From a checkpoint of a small contrastive audio-text model.
Model: 14.9M parameters, encoder arch vit, encoder patch size [32, 4], encoder layers 8, encoder width 256, text encoder width 256, text encoder layers 12, text encoder activation relu.
Training: soap at rate 0.0012, 6500 steps, batches of 256.
Data: trained on chords played on synthesised instruments, 52083 training examples, 31.9 epochs.
Rows from block 3 of the audio encoder of a small contrastive audio-text model, named by matrix and row number. Rows with one number belong to one neuron. Each number is 500 + 50 x the weight over its row's rms, rounded and kept within 0 to 999. All counts start at 0. Numbers have three digits each.
Before each neuron's rows are labels from the 100 clips, of 14848, where the neuron reaches its largest size: "strongest on" is what is common among them. Only what is clearly more common there than usual is listed. The data: chords played on synthesised instruments. In brackets: how many of the 100.
# gate: MLP gate (encoder.blocks.3.mlp.gate.weight, 1024x256), inputs 128-255
# fc1: MLP up (encoder.blocks.3.mlp.fc1.weight, 1024x256), inputs 128-255
# fc2: MLP down (encoder.blocks.3.mlp.fc2.weight, 256x1024, transposed), outputs 128-255

strongest on: the note F# (60); organ-like (50); text has "noise" (36)
gate.199:578480541507484496541461467521465503604584590582519536502481514581441477455475493420518544437471502419559491558528494603515452500521471499537534521510487505573539536578503596580476465421521571562527502556507562517513596437437508481516545623497483452554505568547524545494367594478485544522500540478492454497497480488516461494521462512506517471499454540467525392589582536510457472526517
fc1.199:571513561552451615530505422460502459540440625491535484502480542507597528532492602560535484481490438450517443481461406500454480473497575487474547483477550560414525489477503446382597464541492488540467524544563504482463435485453552497541486595544498493477516472513494478438586456591636617550526535538529502467457544530518606548531505477554614600524504488493444506416462396525428508404483
fc2.199:528545491499505438553461475364602564511436531476470602507503481537493451508492477509528515550526519547574484540383493500538465449416391421531454385470478465527538506476397510487578517511514541518513472618542568567506505430545493472518460482584439538459423570528528523467503411508511503534454552498470501572614498478476471603397533451461443518565583547380441496417527420520456582451486

strongest on: thin (high-pass) (33); organ-like (25)
gate.25:546582537478542554570425549469597472564587399410502532507477461501453477426554532502577485429533540498501465485543533536437614494455529489469543615436502457520589464479618514554461512505561461424553490541515575488497552491444537531542536447534552424508455370419603438587501357496501440501424465434499426400474469593525441483513495456428477497514476494579531486555539570410480501449528
fc1.25:474488498518462575472443497501593519565483568421544472506498473626511481519510470542509430456536409419542488605484496405524580528486433550475512519517523504443525461405530466511516521510518599428496518444524500560508570465461524488459470541547518418513489429527592429565532441467426499549560474547514400484532493601571472536546462521398528496526473376587382566509478514506528530476498
fc2.25:478570463413539486545492514529461446568517484416564475592506456557560544526543446452520484471492451543567503479464570573561501517487447484478546520447507488503607564485489410565501534609517415457496529490479560558384453497497518547474472566550504483401540480504511398506561470499455561425470534528474571571513468449496538551491630500447471500541516551455511480493537539452473536470486

strongest on: white noise (66); thin (high-pass) (63); pink noise (34)
gate.16:508483520478465514430555544451524528623426508649515491580524404455532496424465584456445463475395559418471434579518527520574507505497438536444468502605493610592511528507510512455446446431568531510475502459474511510519504542545485512548473483496574530582533467453456490558464580595387521564459503526459577561460593487460476490430524493550488541475514504450450531464549496493539506522541
fc1.16:462486573484504504534409535402483532449466410472574548587496551381479522559519529506398490425573485431572559580445523460474450506541561420445434505528555480458472514500512466621458475579553584499536500483511471472439406529541470483496501474541495506429506471494483497418466555547457570478539564516524460507429449396465425504524517595467511474452554468486457533532497605553454422491444
fc2.16:568565471459457349472496457395497486478536482415526625522594501534452464603575536539440564526516466577564516468558570562353479468526476450572544561531470472492518492507497548410479461470541455420567544521431477421536509558419517510522510470549536461473441554451476465543514518466470439585502494503534459554491512503502399507493521541474474587487477412492514569450504417556539448435527

strongest on: white noise (88)
gate.448:506548542516502556473470492437463431579506486524465419498470473525533482544526404511547490512466529505485477515457494564590471582531498499490497544505509543525521542462482517550525456522491453591460538524490496496380507419375486483505490585479431446523439493423446502501561490552473463551577591554522502377512503471543557519497579496449453533593523537537550608505520457476583497504495
fc1.448:453588487493486522480441403431520475500438449479495492441495474525419527600553513531585459478436411549454421520455493481550558573617428529541389550435586565547616477556405547468439388473514559560466506517510408522489523456523463506397468599542522489454525557428569578526477514505495513581458548484500461424610465498516502514553416478480584517522447565560536510477432465437505457506478
fc2.448:469536551512413579517489509567598477488498438481456602426532566548523486489535551572507383442628578468504546522507515477569491507513525592523555474479439473503496479420506510543553551551460508491536497455528535536579525471485500583547462501384509494519563587576565566508452367452467424486553531473502456484423584559410523519533488503428599437550511493555448464430450519496496473557488

strongest on: thin (high-pass) (60); pink noise (32)
gate.124:536442527520435518596562426463468496423526497512472564532479478567562450457573519430505510586520464458569554451441430528572382559549548479522607563539475542461559511463511483481583555507479434457558491479447483498468501609520476508548508492499525538437517488455460568591550525604549515512457416442456505518490513446469459468539509469538483500517589499455512558568410470511498482588535
fc1.124:513501499460508445560579561477492455525410536480573499520537566530535503491555405553499566511471534435521460554533478505458491432585559522465441533578462501477544513511581471467461590481534426428543533588528527546539538515469526457502522620533538545479452458420538555559506464642560478502454446484552474453483485481636538398436455463538401595464426526528525474477403503429590509580495
fc2.124:535467546486510435488522496518599398447516479497463560495539583537479470516525544504538568421437531482485498539489450522548521512471479564493552594596460520522514494519550491402545493465469425405530453547517516433492474541566494485602573509576535514586504417539504453561497534541481482535524548534507575514505553483588458457481439462538528611562503494538456433481508478507457512491417

strongest on: white noise (100)
gate.92:566539542525455516484591478434504379574531562486467491481528419491453487405518547508510502507563553514498441488478512452507518412476483499570487456480410458486440503542449475495548529494561502569442542507551485496533564542520512441458520436468518428441457550464453537536562542557482461482507586454488533571478552540480507444493522533594360462533617343530520601461494513508516451470472
fc1.92:462512471484547471581530416449509541469449609478468510479514450487596442479497477475463512577522375463479619454668532507447505451436466437573461444489468505570503506574443452480472444453419484543497490488469528514402591529513466446585488457533441432503446471511508562522488640538518507558464532397522443494515498512465510455530448518475457496504507508450449511494558430555501536448529
fc2.92:460556531461436576507567549560389471598453567580440516433539514478547435565442491460456566605464414541549468525512479465456434473551460561598520529419535524549522496605548443498546498465567474497455509573443496387419517458496572458469485531525516466536579558500508570581541500560496533534475506498562534505636443480512504557506431459462554496443492533503480517482461457440462438489512

strongest on: thin (high-pass) (46); mains hum (39)
gate.549:452523418498443475485423558530534483484424509449442544484500460418524595549609548516531492539551400489555573418533522593522533469507453439542566526509470468491473480562448434436449456509464469479464498442495551534457527441490512515484497444476509456360410456573495428536528530488501459528515516480546512522569485506491568476490440448445529399555488434426518485469580470538447436520537
fc1.549:478491535562483459418636530485399494541596468468545485491491470527530527545442465468455443484513505398489457525465477398460430465475597535476428427499499532609481530509489549486526537530535497442555479602543440537547483568624489562493502580507490503584608515537443599550481518538530604425571482549401494516530461468501507535537578520579460595432498533610472505593483605531569519507451
fc2.549:480463417454443568540391549511612519563523597491500545451501494483549551431456471507559440507524506408432539474501410449446500533558530531581533566524529466448604431509447494537573498533499433542564515448511519487502394488467552551539443501492543459451526527494470461522580421474607521551578486563557550509393449476506404490508441488472521508452477446484444462578423426568511516510473

strongest on: the note F# (67); saw pad (29); root: B (29)
gate.80:552517441491462510440554503518542412512569569523502531502479472431517477442382484426529508505483523458530492450541556446465556516540543464495522521505438555521611593477564484467493426566477499519431580562560543635592582529462521551552460565485452490511480500382494624522553448518434467430584478449512577514551534482479531448504497498493445526413519452487499553528492551481577492526473
fc1.80:602496501444493493431558463561407440580402511468513499492529487441494423474452502418506406438545422516593571537412453427507488432519534464508504490544546477555434491570528438502494515535488494546544466500484505647488543466500479510542402543513455485486557510522424553557490554386523400513415468520491549572513559541526563625480446489476449535487536482598532534496572494519551478395535
fc2.80:546433540526485518546514607495518505574523439448508415572489522510510434524518443489531538456434483440403447447442471511536516480543440432586527396454502519516542519426536502538522554538504440487573448540431499527513435515378516530448467519512518480411530473566490477552427458523438510558574555517472447421511457568430440414582557460458361559464423477513447394458514490484499514503480

strongest on: white noise (33)
gate.561:485431485473444502526489492484518468454499495435572570530460490420438542493573431623507483390523408469478427567594480486393483518416468563463500469621594459510473456471528488553417537525494531442473591506580551457529439482450517524442464382434602501607460486500461461523561557485543553510482598484549476539481473515543560517472448478501504518420526540467556499508537475497458491561532
fc1.561:582559515486476558482503531374497529500489447545549456463517423473497539468511422569527472397544568491489520538436500405496520454586563469520445394433519538480447511455437483571530439533493578468586548530607534606489489563535477423460545475417406454473476535465508453538592473518513520542555522447500563469452530526608532570492476549516497471441545488496511561558453501530466438476431
fc2.561:537549500560419561467535477503540391580502567498510434525518527612443501504536584546467462642439457516537495523469530536493510545616555522501486495501551489455498460452392459487454517585548458564551468530366445433575489500427528465584535494479510506462514433480497447454531525537501571580471515456508508540546545487476462559539508448524554553550542540503545548646480428556443434499587

strongest on: thin (high-pass) (35)
gate.649:612500469454556481551495483526506521395535546517538514527462454477574529530437508502477584483506539435582416554542528526441570521426496645515525460417415466432500555483495583492489466492435498425435615622504513461429576559477509529397488427481483451609477478485414467601487427538477519445423610578424510538420491547486527481511529499475476588506495589536587448483528480493558514474438
fc1.649:526510498474487484419544572487487474556540389490555390523458446424546567469452445451540591558505518500493615501438409475567473484499379597486478478534565465429473540521587547455483480546470492587520489466491422434568540585516490534482535519561524500435549529424497490521430534538503487554479467552461524457534465552521512466431479455451462469534490493531478517396581487422436488569558
fc2.649:520521550550536445552479505592548473511509561547549575497534641424501542476468497586563478514465522428477540482515535532514520497504473428432542497508547519502455482497398513516531439457497579494518448513531502483518452534537528542475491474442451507572526405586508470469559475417550511486577471424521481555447479487485503490511505439584439510513475564523504523527504538502470487438581

strongest on: white noise (87); muffled (low-pass) (60); clipping (31)
gate.709:396465474556420555362543503523536501474469506616488499526536421451458577452515522502499442526545560525479523489500515526460430511538532485575415498642452558534440475435458499565493525424451563591527494596602493516541592524483586427571441576458448485504490447596513456481567513425498540488560443475433494470417519498578546525478507498478441469524438476537520599490463454583599503438529
fc1.709:468603583467434516550527513563599502464502581400420459610499532521543423438588553489511526498522492540457474394535580546517474492476569482539362500535509543464412497514410456549486512424502428362482503478490554545504391537546534425484499483458572405558522533531526478592489454524518497536420486466448497525555510515466498537523525462543586537543471426471498472507528452407564464414480
fc2.709:468510584509445576487498507618473437449510468582526446514460482465505559474547523444461561539569492388471543401455516575534549543498456546558625471527431538638491483500439512499417434544481510427523422444517556470546507565465539499411486461474498465609498420452493538517474425495535571534416511507606461551474439450486548453527524538442507560498485445466480475364517475466509528525471

strongest on: white noise (73); thin (high-pass) (56)
gate.578:526504574429519419617458461537449507532483505512394480542495548468474463529561468490589544553488460519451595482550449524498480525492509540476515430485616422459589590475455544449441529500483450477515489550490521521536544522459397568429448495505475475545475478506435534480565475596387492414468399408505506559584590482515498450522568389509451527521452550510409503417461453507436548497446
fc1.578:482516531632435517579442502489497449495516477515566559453561478488560579477484458532597404543437546500432561518502475414548483464523500537519492564460487460442595614570507475489445552510476512463491503601438504529500477541401560533485441486478499592521495532560482495483548433499427416599477466471494499557441508435406562605478512469489418524447452415413481626469514567533433447539410
fc2.578:468546476630502565524425506490492518549605433555408510520463485458564470495464470521618428477589578572551484498443509425471501555495567543578514542477506422559489588542593446511559388582502519557545525498519520411499566565550589620483582420395502462472515550584543437600435464537564542527571548522539405548585469430384515428474490510506519542578503439451543503506483536528527479584513

strongest on: the note F# (63); square lead (34)
gate.480:538465547511434547523504443485528461625483607539560499449502413488490527486511562520537504485439547515574486543438517500571590487641496469598550475395463507555555613559552439490477429479474462539520577534478509597459522471456432532528558483550483513555484568372468503607520466486522546484553539484410525561474501470482531584538480512530443548544515474513472411531525451503526366439572
fc1.480:529548472515505481462506493505487467474526472463499426547518526492493386499415523404491460520504521491416567453503442540477407610428560438428493482574543528461508529494449537529475465453474569521589501456548458443451405483497472452448483549392576409419501515508537490482509482594568457511532571618521513474486569502478467488492460518508529621496553476519466615525468514524514525533451
fc2.480:525446508478581468526491493471544467515504442488506515436500547430478531556443526539425469473518547499598556412422543557562411461551512440552522393393491478587455445479521476470469377535508404539586542499412482504533581497451566476466487449462536517555492514473506467465473481467511465361503466435475521559511406442505473549526527514476461552514500461507402435475510509431451551506559

strongest on: thin (high-pass) (79); pink noise (42)
gate.296:455567615541464524479416419489523513531485528496599515578412465566525446641586518451531441471471460529483490503472555481450459460524368450550498535474507548509507519372513444427570524479476534470537507548465492475501527405469572476464527583567512491545494501518533474447430433449487509586526466339480514520465503506392497490605474471410477455526536539516552556505468561409542495463478
fc1.296:468541474414485461587396565493555603474562537480407495553367500530631556486572486428556498574470441513502492512472495555501572478487383457570501554444507541497517474556352483478507431470518492465460483492443536546520342451451478478448564549541477443526513498488500480540490478515574567525530538436533572526495608456464588545537527445567467490508484525454455453530566570536400559524511
fc2.296:562511520475434374603473562434563559480534513513416533536432549412508587392521549420545475507510507556504472525501394470570527469531432525562547393468479469486538461493463509592540413507454473522479496459409488479447420619426534443483504457465443533490420463562421550566463479567577493478496542397489494512504527486494544498500527521508453542590440530445486548468586503516411559622538

strongest on: thin (high-pass) (79); white noise (76)
gate.591:468554446542458544420443481448547482448572434436549496465431500419520548467601578363559438557466500524493491505502429466547538558586533530425558498439455466451475424464499507537495531537407584527362494517566523538433612464488464516532438533454501446559510517552544450430533515505516576439460513516491465477436470460449520538462552396493603444528471553445437457447479503487484405430468
fc1.591:522490518500490550458521441499468489485517537367419469475425507583409557600491416528474502483448495551420532528535429455474501586424480550480535518533476488447520488395463434560499451511572488493604530523506497454466493462490528520456517463553469550510564590516451391523482546425527453643616504420474455524612502532523534478626521518475411594565508439504558520509583545412473499440494
fc2.591:498510477437585362507551452483585442487535447505509525514478540506547564552537414457466544576475471589499461501538477463437447533568536524555523507428617470502461488441517524488477428540510529611479503502497529480567449519479410559503495578494466634519532514578449463567496569571456370407450488523562448425450480476512597555499518492539571542501553439502498568431471520487440391494461